python train.py --encoder_parallel_block=false --encoder_num_experts=8 --text_encoder_width=320 --text_encoder_bias="all" --text_encoder_drop_path=0.1
Rows from block 2 of the text encoder of a small contrastive image-text model, named by matrix and row number. Rows with one number belong to one neuron. Each number is 128 + 32 x the weight over its row's rms, rounded and kept within 0 to 255. All counts start at 0. Numbers have three digits each.
Before each neuron's rows are labels from the 100 texts, of 14848, where the neuron reaches its largest size: "fires on" is the input token at the peak. Only what is clearly more common there than usual is listed. The data: drawn small creatures on textured ground.
# gate: MLP gate (text_encoder.blocks.2.mlp.gate.weight, 848x320), inputs 64-127
# fc1: MLP up (text_encoder.blocks.2.mlp.fc1.weight, 848x320), inputs 64-127
# fc2: MLP down (text_encoder.blocks.2.mlp.fc2.weight, 320x848, transposed), outputs 64-127

fires on: "caterpillar"
gate.675:078163110117160082187117092084159151140132150131145170076142050107139126084122109167137196154114092126155083174159115164103129148127173122092142108172149112151094106110123128075146159141145071
fc1.675:152166117124073114153081123128097194118146140151115186100136075142128152153121119154165141112130134214125134126171115117125114160125143124135086099141138220104179146101160110086174115125083125
fc2.675:142124145162135119140073113124131132113198104139087164121152129143129163138088079115103128112128163159119182135099070148133125134088161153175083158152137147119169129101153131126138193145129120

fires on: "<end>"
gate.55:136102163098095153103099154079145114083123182134194164128143127117139093119127132117136142153079098117187145154179109190188121146118095143106119110088122159111144129135103091121144150196155170
fc1.55:135137105136196160099113122085135122209059072130093147133099130113157110147171054121132130145113039123117125113158112156160133139086144109137108108162098094172160104114136162115120076096097118
fc2.55:126111099108149080087183117147172150113121130115084142158138117116103187132095132117138186101139158178109144148147096142078215093160166106129158183116138151071118180150114088138095143165123109

fires on: "butterfly"
gate.440:094084084096083103121158156028126100172147103161136072113113147134127121108138151219148218158087188106105141182110146148092141144109136177106099137172086112163098145035117130162104117128203098
fc1.440:058174175134115139139116094171170133176114142166105129142090134100119095140110120111109174095116125093162121131107124098165129160165167159127156100109206164144172133087086075072105093128125112
fc2.440:098117071101146101124161079097191139087116069055142100159109104138127097154118120135186089122097119122107130133133136089117111107118142132166195115165102178133143130109087154082084062170140099

fires on: "<end>"
gate.333:145096100136149111202080175119124158114059175128108104105102096204164098149126117084152152094125124093118133208141126148124069157100082110104076141134151116093113144126121171154169146132148147
fc1.333:108098144134065164127129200101130095113122210046091167118137095161145172120146099142131115175081174122144120137152091081173056099097135141137121147106102144095166133138187106151154194111158161
fc2.333:107104112176117123163159103120140058088126177101106121117196073108109128151114154134101171136097090180119052149082103167109111119137131129159156146140135101105157148152119098152166117130154189

fires on: "<end>"; "black"
gate.241:065158126124094107113109126160132115145170059109148126107136130170107088155149046161113174125170098138081122053117208130160142095065137099090090080077121140123145147164140141145080159073064138
fc1.241:178097125113167113141145123086100121114099133172088083202116093086142193153108150168165094092099171120166110169139058115128158138162133119144136166113116121180075165117124162148203117219155154
fc2.241:106087096136099127158166071111155144097143113107054203103138130128083109135159127141200132096155176162105146086126105098132092111134118104126161133113122153118099091043168126094099107134146097

fires on: "white"
gate.646:094091136154094161121100165129060177101123092071091110157107159132106145149089140156159187107134144096112163177117134144145181148152139137148096133058144183109146116094153136163185169171158142
fc1.646:127172105128113120166183127075100100145167100119119191180083166082141149182158146141113086119124195086151103188110098214151119160109122133121113098128150093125174141178105104080069130120133114
fc2.646:147118136135035148137190127150188114127144157162110182135152107145099166099109107143159125096120107160140140134134152111164125121140123097151128135058108153126117121122122180142156152166090149

fires on: "marbled"
gate.217:130151086109163148137118118143190081113132111105142130090084140179200121131077137087096085133125179138111128076172122153071193150146140154109117180162149121194147140110177147129175149112070090
fc1.217:160155139104126159104144148108149125142117146083049103043173113166112140153178134169140136146150144119109151114090129116145122126176156139156135106130142133163138141182071141114137144126133095
fc2.217:153145113135177153135105128116064137132194178105117128135120187097070115041172169153154108179085099158140067125117101099127149070103131123142175109162110133130082084070085088111153135140070162

fires on: "snail"
gate.276:178127110084116178119138132150116168184154106080175094131149102163175090216107120118132142149141078099155116157126148136135099075130123179116093158085140142160117105113139121102088131101119083
fc1.276:120103156143125127098146194137159173094164169068165108168148105195142123155104141133140094102098067077100168181113186104162067113157117150091106108094126177127121093091106126106065159142143079
fc2.276:101168110120144154091151141072154110120127109108094151079062087064118109133158099184130098183186148138169161176154151094134086116065112143153098127107102113145142170086094077140096148061145111

fires on: "turtle"
gate.176:091173113165176110156106107134082105134103146167122098173124111130148097128151119118140166155132154094103112150131141136094104159146115141068132143117127074135084148140097087213147107102080120
fc1.176:115132165131151146195110138100112057052124192179154142166135096042106137165106133134130145207108151136103147136114139161105092163099111129068121174137143070174133165134132085171111047095152135
fc2.176:088123102111134140057122122093126139110175123132135173159108108114145190100185118152122103141154133124145139130086162188115135123099177127096102151094059109078137157113122160106068076119110166

fires on: "striped"; "dragonfly"
gate.63:126056142117139098079148096132119161118178121084146126156101144109122125103094137150142105132123120143095164099104180094114138100149136154146152172164155123155100099076122099156146109166161136
fc1.63:146219147155126117163096119165151131133091084083108125142150158142107123124135082124126161113174118095156118145141132187135143153109096129119082120118083167100203162169182162163105166133129131
fc2.63:080108083148114168159158095176108153093173063138094148136121058128099163156111137117141166118158183142200178099123137167123170085129139172097102139103087081142105155134100144152093143160107140

fires on: "white"
gate.540:143136159147112119100134187139189121150133097081083133156148100127086061163114130182164093122176144162140157068130131125149149119084182149126127117102117123169083126092111144107118132194172103
fc1.540:122108129134091129110087127116127124105150123144153109095114133115086185152131120121091100119154096074105131137171131094145122115189073161197125154133115126082168129109112104068135117149133155
fc2.540:090056112188091084142147129185144155127155116119117160131137072116105066151128103139107112157106117091034120123145132103134086073172141068162122109139168124139176135122154140103130158098103081

fires on: "snail"
gate.24:158141140183200159071146116135127190163159128100150089117144113119170129203088175112161113171133160149157099141136155165187104124072093146149096101135099147132144219130149092116115164090171166
fc1.24:109103152063080132173137162119086089098096120148135175122098151125080163055189131139117151074112082115097139107145117106052130164192179119100129153123124128103102047078083160129167079188092103
fc2.24:110137125152104125149076150104135133077136141110128160113121098109120191102161173167128125071103152103134147164153091159118187137163177068073129169118165068131100103104097182082179098148115175

fires on: "striped"
gate.198:126102094123165169119176125097147139122109144107105179106101169090095117064093196159097103118086102109100111110106143066156143124105126153172119110121154176128127126122133119055146147109119077
fc1.198:138047113114137146110201098113113138110097127096129102120080126103154140140104149169094089120126114154062144114100131179108107130187106152122131114161197164134123147104140127064116128080129079
fc2.198:067113201138207151125053174144170075133103178121066146108129130135084128168064121146044107125120094149136084217149134129100090125123125107128112163174125168078191100186110115127136101129094157

fires on: "butterfly"
gate.179:131241050112151180016142133088130146157149161171098146091086092124154108111126154183124124168105126118167112157144121115097113174145116131102116147076148116109146132113122104127127129160164156
fc1.179:107205074143114138105094147117175150091180146128085160177118115115077095112137162108166147123119132127139138148165140106196085117104112099123135104122130130186133160130149176102143137187107109
fc2.179:085168092130154135177130178135152084147136098153116109176111120170209096066107174110170186115064097177124119144107110110113151142136129077151166098108115182063210077080139133161128144124084131

fires on: "caterpillar"
gate.456:088172147150141062143061095118112162110164135139115165130153063190100104081128153139123093163139170095123226160212134163100128082116220173100149114142101159129183105099185154103177124088135119
fc1.456:143125165079107163138131122125177122196155155163071108199158148115128159107134112151106129129115135093113149174179143164152110134142120221104109177141145086140123096117123106150088062139130169
fc2.456:114153155121165110085175133106100106100058089121128127081086167123154109120120142149164083122128148068077182104166114144120128131160111132138190093148110115211110120137078171119096061104164099

fires on: "caterpillar"
gate.5:116153152132137080152115085172109175061149100159165155049147088120089142121118150097147099105098082184092097131110079113064164086077157071133111116142130211142146157095171147126195170133072124
fc1.5:093157153153156122139105077118127181072125065151143141087169074099103121099126167113136104123118083114137087146125114109091162105090166128135100109150097176130128128099152133111160156147076089
fc2.5:113163149137170051175106079144127188106107109136198179065165060105058127118128173117168111107130068137123120139099074103085114107074135081129144097141111200101138097132159128140212121111121124

fires on: "turtle"
gate.49:233115074127086167140131102136131153148148133144180080175167105150089155151138113129133103146107119169124088146123129170073122113094122091090103142151122090125084135134149103104149111167110154
fc1.49:171113103118200144109172144113087124160151113147164075159168142147092144093160139157120110101074131104141080141166113131058121131057128112141084166137160068108109133155101131120151171183101143
fc2.49:129059096103142081146024125150114115116131118094150117148116102154189120076138101109145145127169165065129132114106208152136158163142095153106159093107114138091160083134123115159158096117090103

fires on: "striped"
gate.362:086181161180129106123137101131164162152127111115138170088126145137087120104109127152097153153158116127083127092122182136120107114092177162092089095115165130100092119155109132088102094042134104
fc1.362:092085116153165186159125140148099168098129126160114135113083109113147198120109169158142146133074128107140147094071134119119158178164109156146105157094153177131055131114116099045206142115120070
fc2.362:099122155103196150124104119165141166148122137145082179111089194084088134108072136131151056135105165114073107189090186105164137124148127161127171156166139141150118108078136086135126058085101086

fires on: "marbled"
gate.96:136122091144124154107130120168167130102117150161137106089133092134105141190065122099003134115150143102181047145147150217122176105124110104114098177141158172138095140118198109145117127129106086
fc1.96:120117121101114121115107206086106173135166107156151153132118151168136096133175148182170163123074208059134108133137130113096129042162098129142166113164153109166160112103078120076129148087139165
fc2.96:176126131117137127155079108138062131132169146129050088159130104069098110088158155179159170201110147125194101132121091143159157104131139127135148131187124169144108076115089126152129104099118163

fires on: "turtle"
gate.513:107135144129174137122080131148089126077107197139191090128161112118108104160105116105134103151125108136096120120047176163094122121149096074092109179127128091091149120172167052106127088086094090
fc1.513:097073124155176118094130141128108133057097155106152080111137080151187158118096153121103150129137114130122096139100179163089187139087104111059133154094079075155099151149155078155165085089149061
fc2.513:085100136130147117078133111145141146115178077170151108109133059137167168163147127152121142119168127153138086078103131107125180086115157090122140145097105075110098114095129099120168099111165101

fires on: "black"
gate.97:124113170114099140181156078104133109179136121121130112206189157112112166163089150136119149139160109187197132144075131150147156175122160082150139143038108142104181129153117106136142136094097161
fc1.97:112112121069144068111092127074148129150181100157100113159121101177109164147140147194176172185161144149139145205144143076061170147148148084134168151147098065096171119115112000096078084132159152
fc2.97:102111106129160158137070155121137111182154102161089156112181061153164096134092184084149195097140162088131135094133138191126126127167139158138171218104223118094170150136130093074119066167126144

fires on: "black"
gate.368:187056166064119137098150126144084106162106129146140093120176179110106096114147131102160139103114151160167131119159153169157087214088146029137145129115124130042109114176141122133103190110081173
fc1.368:127112089148070151142106071128140102139099105153093115134132126151138103100156120126064143136145167151154107193179096067133111092162110174173131143109087138162172156104119141175136127145128094
fc2.368:125115135073118155105131129168048143173178137117088114151116106111089138128218155169122112139137169166159119158122107135155147086083056161134136121101127127135046171094120104068114133111142069

fires on: "black"
gate.524:135071145223123134060172127135145148166112146145157122080123102178179145168101100056066155153172125107133122130125173179139069135113108124098081143117144107154148160070185108104127126100100126
fc1.524:165134148118182110113163095135163103113146165106138136136104116142120136148128057096131135130204093100107245155201153164124176161178151141113122183123154142099135154106119157202126096172101104
fc2.524:097119112141146185077129107118165156130115115131191171111058144127178143173108157095100139096156135150099136101121151160115110138133093145108103133111150084114158195145134149131136152141139117

fires on: "spider"
gate.758:082152121161121158170145129106106090146151139149144136071114161109160138119153125119176143136107125133115182199113118140094112122102112129134139135093163101117117115162120104136140089137177108
fc1.758:165034140177098135163118104145061110129124155116094136106094128095145125126102122139073116109122154131088175157115125163147138135089153152091132156129144079140108160084160158162049120169125128
fc2.758:149169160104082139175116113126091096150093136143057115194130121123144178122168114078083159154128148125074069139120168140116107156120128105123099133108136168098111112115116151081123083149114101

fires on: "turtle"
gate.391:218114136140113199122149124101093132119111145106137144082089181147107166120118166153125092114151091100116157094142091151097152122172097107125111146110149135129098082112143102143117100112139130
fc1.391:051139100125142096156112141163189134110135104110113092166182086074122089145119110104117135099076174156130140144121113107147082115074131161130134088109110160110167171138117162107142178176152105
fc2.391:159126124141149155163118141130095145107090180168147098091139129143104077153106149146128149132110136076180124132122105137109041149130112135185164118144198145137124095168126095099154055139145211

fires on: "caterpillar"
gate.406:097170165153093131149105102132090197067142124168130147059195090120077123123116162128118128125115063142117100132096081087098138108069181086155073124153113191101117111140169106134183126171095138
fc1.406:131108137137210098147143103137079185101130095154192141052145061136117137083126175134142064149108131130161078106121114138076154112084174093079142106112138184115154151060143136151146177135073090
fc2.406:113096113131180093102166131133153191107179145159154140074136093127083154122154078177157086081148084107135059141108090103125153101112078115133092113170140155126134095064116114140148138171102147

fires on: "striped"
gate.0:119144140163120136160088095098133085119098146137141174091143117089072138136122142153128119146147122159073182190120074184101166162086114184096084074158107116109121145179131131133148080081164109
fc1.0:117152160130179141223090142164132135126102135043136145152078152138068158145125109135082082145142139067116090158134119122109148138126086155104075133174107154142105173114162080142184084144125102
fc2.0:088137111169154156071164167139143164134174108111120119142134180143134131137117130195146067075120152086118114160116133114161179188145159088125162105175106088092146152107097152118111104104144139

fires on: "marbled"
gate.19:107152162196126102097154154107155096117105110104125116116089142209147103110097089105131114142141164124124129092146119179048148094149126106111102135156175129168195123075176141073121122153085123
fc1.19:125136110124159114127174097174086121119115132163177126130104085106122123169127099086159107132124142098120133151139163178110169120108144169114075151085088124116134135097124129186147146124154064
fc2.19:107151101151099131091105130159195149123103144135236137173128121114156132157092112149161094144160204136170140131135169172041165162125121153097136156144102132099105169177144180129114121137160119

fires on: "striped"
gate.553:108075092166174118135154150150163137097116136106146155157057120142150122141094174186121113176157109164086128113105171118125143151158127139089149082114123147132072148088134085048140105070152095
fc1.553:165174182117151104113105123106119119133151090169113114114105126131122088105157071100178142111090122115160161182165105129164115096107150124133150155123097125145193105142140156213102105144117169
fc2.553:163173086126085124119110121111095099109148125090128113187153082128170133176180134095138136104166125121146111037163090137147172145108147152154137137081145072115128180145137156137143179134149110

fires on: "beetle"; "dragonfly"
gate.42:128147132147163096094126110049161073048081115135127143171099158168203142090152145170133079144068151184146104092153153140106154100192141173130122117123129098140115170115162166130146114122155131
fc1.42:146131131139154100091119109070160082052080119132114137163095150160204149078144155160133067139058166156140117099160147153122144112176148171138127131117122098143092155117166171130158108117131111
fc2.42:183111137089084173096174112132163074174119101160146164100082165162122076100174187141153077146116109144143074109116117133105173074167166113126146145200074105175115115126204158150137130155081133

fires on: "dragonfly"; "yellow"
gate.196:151105112092141103151129088169134120137062114164109162111161139107130132118162093138068153108176082140151158131135165131143123120098104167180145123116138156129111100126100104088097066113174112
fc1.196:115078175081177111059110095146173130112159131144169172149129122165119068146181116138135161121109176189124114119144144081151106077171109136151095201140111122108114119095102164154163099134119102
fc2.196:178171153116166155141084150095119153093112117094155105115140108120125138133120143127102123149134116149176129176103064164124124180059135083154066157146153079098135150119086144137144082115121166

fires on: "teal"
gate.337:121087194054128129170095175122152148182117148167104098141145099135120125147113124121077156122084144184115110089126129136165169184155117154104146143178079078102188102140133115111150188107218124
fc1.337:127186080217159147090123086109114094081124108083158148111114124103136138103158149118176103137163134049157134165175130155102099079114141121109146087082176174174079184130155165141092080107046120
fc2.337:097214119195075147158122096170111100141134084132173157142132091156148133107152111135156135156151123045177133183146110170121101141141101114098116126090164161160124136111155139152101098122112119

fires on: "<end>"
gate.401:091156164145144130146089116171118106120199128088122149122113095099090107155123117153110160099127142124170092064145187069186120147093090158187123137172165136113138138111181136145132176159146173
fc1.401:069120141159114102097140142165110069133182098121118151144127111068102081139154165155124124066102175156180169122117093072118123117098144140141135086187143089097146119143198112113092135126168116
fc2.401:128154186084100161106084138147069150150102114100141139077143121109109129140152143160126044126152165115162081145080152137089075137141146118073150159064145117126172091136140123167142095139112090

fires on: "black"
gate.102:154082120123115116149145154131126080114124147107082192176140103105137119127144130118127192110164117078178106096117076193137125121143104080118089128143114155106133095139200186186165169092110104
fc1.102:111081115167138135098129153086101153118084166138119115062118144146050131136162078143134090084115098142078127149148167108125112172125158172136155116110090106183083164140114080119143146167182178
fc2.102:099146119096156111125156134163123170167121145079115137096149139112075121096152132124151115128078060148155096149116136175118175133138108127113101083166079177106159100139148122157111174121107104

fires on: "grey"
gate.555:113098159150091058123071148119116097193178139108092146117094096136150098128151061161129153109087130165120056099162135081166115112144093147151135147193115075113102132094120101100147139128118167
fc1.555:102114130102143168133137119148159104155113148150123121116119162175105117155083160097122144107149106099151179150089130094086159148140158097095161126086104204130120131116170062129069153127176130
fc2.555:133198142140138137100087115162160147090096136165152113136088117082140095142083126144188095131157198194143106092128175118138125154069141123093100147122087136172136159115130130116109141140131138

fires on: "marbled"
gate.131:181146151138135112140144114199135089117119105135133103136100162155137094148091111087141122119129083174148127134160133123082093126133123130130128180128165095116159079107207144170033119143089124
fc1.131:116078089119121118104141172116107150142134115138146112100154112143080169147131125154091069126151162157093124171096127122140162135095085124128113112145117096136131134108031121053200148125171170
fc2.131:136172183147104120185112106128085122090105082107126132211139155098089083119140131164179147157081139150108132116132141085092141062137159140145207122130132221159096066098150100179148085119088150

fires on: "marbled"; "<end>"
gate.60:096131144090162152093115070165117109151127117121164091078143121135109157128081141172066126189126160128154117134081133131112083137126128132106102190153083129100130127120117133147105119138129102
fc1.60:117107138130099131125162149122090156121123157134093119125096156130141085064146138158172129140167139152099217137112133160140138113170112126146125152109154116157114135095120051138165121150144111
fc2.60:099127140072168113104117127109141160171118108097179126109137178172078156083121136126152126117084104137096089119143086113125132182092163165055086102169117092126134090161115074107110146084091150

fires on: "dragonfly"
gate.135:161031090174071083126158164140090149093223100088097092149127158103137137123094138140172152142154141109111174104141118120181146129163202072119112104054087158091092159115118124161145164163104078
fc1.135:158175136086169175134138123142128107148044147158134143062108133125118124098146161125107122095123098198152059106141110074079086183112118139170128125183138133128108137157162111138090093122139135
fc2.135:105168182129099150172153185176155112150141108198143142135129129155131122098094102106164092153106129175122126084119138141108091204090158152058125145129120096126153074161089109153045061053100139

fires on: "caterpillar"
gate.669:112168160111130116157084091160115174084132086133176171052174038125066137103120158121178112137129107161128094118125054107091135093095178086126150097128132193132140103095136140140162142150087112
fc1.669:152100112111107163091151190072141095206120151098080104212086196152181124164140091171085148134159130089133146127133192139190109160178086178133151160114127026155127105155085106101075082111176141
fc2.669:147117112142100204096135197113169066149146179094075099221096224145190125114144094128123153114136147142121165122128162146159162164198098207138152150082147048150103127170097106095084104116166150

fires on: "white"; "<end>"
gate.551:175140106079141161149146106066084116142149096170133120152154188098188078173183145140145115108124126124120117140092132068126153155102140117202193134096119172136061159137110148159134171115151118
fc1.551:121089093207177140145105137197138093072052143113160161109132098181095131152099118094081120147128133154091123125134128118113124142133176122126078152115130106107067116113155084121080069092159180
fc2.551:153169135146147116087168088133069138105143133098146092132138136078198121146107155111109121131165128079076186098126110116145139132130161150153133083168088125135154119108155158120126060096114126

fires on: "grey"
gate.37:150054111123116086104150158150090066172140112100172119128121114125169065128156119109125112113123147132119098105130150180126127140187105142187125129050119115133124174130100153124130053150085104
fc1.37:142116152173099108142111147193099149141132162123160071076133067119122104133123095064152140136144151138098154107157119192132113125097109101168185126061135139107134162152126181105132131128099157
fc2.37:181079176113164111122173186110103111166179111140103117159124149084116188154122140109088145100130119131119162120136122211154159117118083169111133032131184008105109131146142123103114107107097121

fires on: "black"
gate.544:149069126115129107084113160143108124178112109163101125161136149068122170160134162106132136112154128079118136112103103152142136133133086110143110115142135110138151111193142151103190112132117186
fc1.544:122172056148092100129185146148107117093149114112148119109140129131155108151136143131155078132091114150093123182218126094066181122153112121137180111101145105098090152106113098167123151167100150
fc2.544:098149139098116157138144130135176059140123131045122111191151097145157144149154103151115142215149159145111131142065166154132149123156164164073167081160113069185118114123077089140088131170147122

fires on: "black"
gate.682:135079122169096136112136139158123093129070111130168119130111177150162075139113141066056096117138143158129105115169144183128148183120116113128062092162167138098105129067181178118136142153139128
fc1.682:155162139123207082099183103128153084108106118145172147150107110175112088130086118112129166075131144111103113130196157112159167123115140135093113116138128148162091129120172186202089132120110115
fc2.682:129098143151137116121190140112172154142178157123166143159132075156141183216113120150075110111168104108144147143074135173153120160134105185126078105141128091047153171121107143144135137074121108

fires on: "spider"
gate.397:120121089162150150170159137140107065175128121137123108141161140094182111149100090150148159199168127144128171133112159134130079138026137104088118126106140123166151163148162107091037079133160133
fc1.397:134112102124135126091110110175166177130109165093163118142105117186103166151132164120044104088088150119161087114141119157178102124179061160165162086140123195134106118106110144188142143084135154
fc2.397:126091127177170125088109170127215136121170179120169093102153138113173046188122118136160129097207109083151144124107133082117175109078083118181165149112135119119108099114103113202162164069140114

fires on: "butterfly"
gate.309:128117102159126090172121092075105095194102051204131132114173130107083105108110116231154162095070167087121131182124112104145123157150089115162107119124204172136143125119031121116102123105137161
fc1.309:052152114146177095119091098112088090164127104201167092088131141188137125177139132096159178115113142077086130171110110112131102168111112155113144120152171188127120181109119131130073121117070149
fc2.309:133115072084144146063140078103122160129111067072105134096091150124083102161136135153146135110083087168133142094146134121128124137147062093108149081193145129101123129176123081114090067155160164

fires on: "striped"
gate.357:115076130163156119145152141104142107081113165137115113143089145137125148113097173179073108152130116150083183180115165099131145112164133155124143116156155177125142107071155130106139110124126159
fc1.357:087167138108103111131114144110139137134171141078081110135167141157132170130146062103119145142134110122131155139162095131196098146156156131139117156154083056122158105148106132205121085174139187
fc2.357:208129050167035129079146075122115103148134111121176173138165127111168151149146126110162163104174167094144147041125116187152168146121138174189130105085143101116125150098178137057103131166158145

fires on: "spider"
gate.692:154127106121132103198098147127136078131127142134155149120118126062170080100189123160145170198173148104154123136201101141124099117115077131105190112151113051141088178131168147123129138172167115
fc1.692:069137137142107169039114133139115185126150135127103136133174147148101178175090120131131097057090088090159165162121112113093115123153163086151162129120161198125161081117081109127064107075118158
fc2.692:087117156122122120128122142149145160146138137099159095101166140147098102191108093149197145069180113110164149125118102093169139177080122086125153138172131156157178092138102123198184155153195143

fires on: "black"
gate.529:111127087128103133163144140152113109106091155070103140168136138137108112126147133153090116141140086146151144221139139158140139143123092120108138165149114115151112089100119108157142126124141146
fc1.529:181132152118121139125146084129082085205127114172154090145085136139144071148181079112041151121168143164163130143132119092115155151136116151192162158200137139076105120139099136151117122130138131
fc2.529:146113124125122152139151135165093175170075100121077108043138081073152138148148078103165171135181146156135178180084158081154159121096135147133178078110113108105101144069103092037095128056171132

fires on: "caterpillar"
gate.365:074162128173132112155119094128089183063101107173170133071145091103106119129124173103155079156135129118112141106132050102093154146096207061106131130122139168106119133087136102143174171168119066
fc1.365:129093136123161140084147119123097059160126127125104107189103175149182118112117124163130146141163107109144182107133148133184113118185095158103125123104077046109121139174134098150107119139151111
fc2.365:160094101143081175104099158127185098139080125082064089199142140117205120120114175113093173103130112195121105135140133133177131184163152176139110155136146116133144134167142126137071102125093114

fires on: "teal"
gate.627:086136136064152183150151102150164169165102112135079148139076111153166156193093110115102054121155135158091113108132145184155135182161168147148073120132104148197113132147134082120153139120196129
fc1.627:163077146107126109102142146092173124110130131152125059159132120152151068076096180136128119125045142213121139066124152132175164119221099082151156141147103086115176121127186152103115142156138134
fc2.627:124094125105154197176159113144074130181171133128096149110080137116109115140146129115137113135138140143123083135110178087102166069131121118164175133173121159128095091081156077124118116113122150

fires on: "marbled"
gate.380:185133090079081112152127100095157077111176118133158141194092136107105098071138164103091138185116116150121134074179121128093164104155131146112128128119157094087227179125133141146143101139143163
fc1.380:140125137127125119142147068155097046113153099118155137225071130118131129135141157143126131140158096119120166077165166114155136108141164134106104155072148121108192147090137164153160075111095174
fc2.380:081106122116144127178170185096198169133146175163119157100113070122161194132134145084151121158080204175113179170068177153144139103084137099192083126099142117119074184146104140133111135141116067

fires on: "butterfly"
gate.517:093164130116148142086135135087176191160138120134147112124165129158133199087198119131130097116053108129159165091092115123128077165116132139118143100089210117111116123119135149122083108111146169
fc1.517:145207143109133147134175097112121130059136196147145095105131167116160130071187151176140132090099103120159125095080120117150062170183120191083120105089185127120089134180188088112101083082126116
fc2.517:208109137078139073099097146082117154157100144119090129133103132121138084137132111107128103105112124143114084141105099143154098142164096058156150132147108160044146131121126179094145147196207131

fires on: "butterfly"
gate.724:123154115104141108057140135134151154142150125163145103107119113131109122082192138146143147172089065098128109127168143156126157156150180093129180068124114144090084097161100114180132153113076155
fc1.724:118117091075126086191095096169113135155095095114123107122132134122125111099126123167118166171194148085152104108117116113164134080126094165166049119157171117178125136131080101120152131145142095
fc2.724:155153145129126130104066091139080180109134070078159087142140130108122145130103150177043211152191147146090142065146156130130085081129086138106097106103177139167091155088128159074144139150125080

fires on: "butterfly"
gate.485:110177076120109168087126094122166136116119109189138120098105121092124206101111168136146135164085122111169116108169188087120085192123099154052102116124134147157178153187167111117110150083133122
fc1.485:127178137107093148126143148131137132138121138137142098106130104106113159041121156155106117168079089132139107116182161131108107158126112168093085125121136169137199154191178147139145165079152139
fc2.485:086135147131130080099173079096159131114126134155120177138148167120142141130105147119148085139114174132093086137082149110125129105079132154138142083144134208054163085066161135110112046133137070

fires on: "dragonfly"
gate.562:155080121131138086049159091123122132100201136146174118145118118120152135124096162115118133168108091143089172117133081078166145140133154127120150129059084130185097128132073101145143094151134120
fc1.562:064187171124091164206106167169134111189030102114119130147133141137136108157153105154149161114131162152146077128129128128125100134124113121162095126135134130163147124167171135140112125111144100
fc2.562:051115088192133165198136116131151166080104083119089113102152087099106131095091103098155147177138145117102126116132150127124116078096180096106127095153118099198165174173155137120130189146132125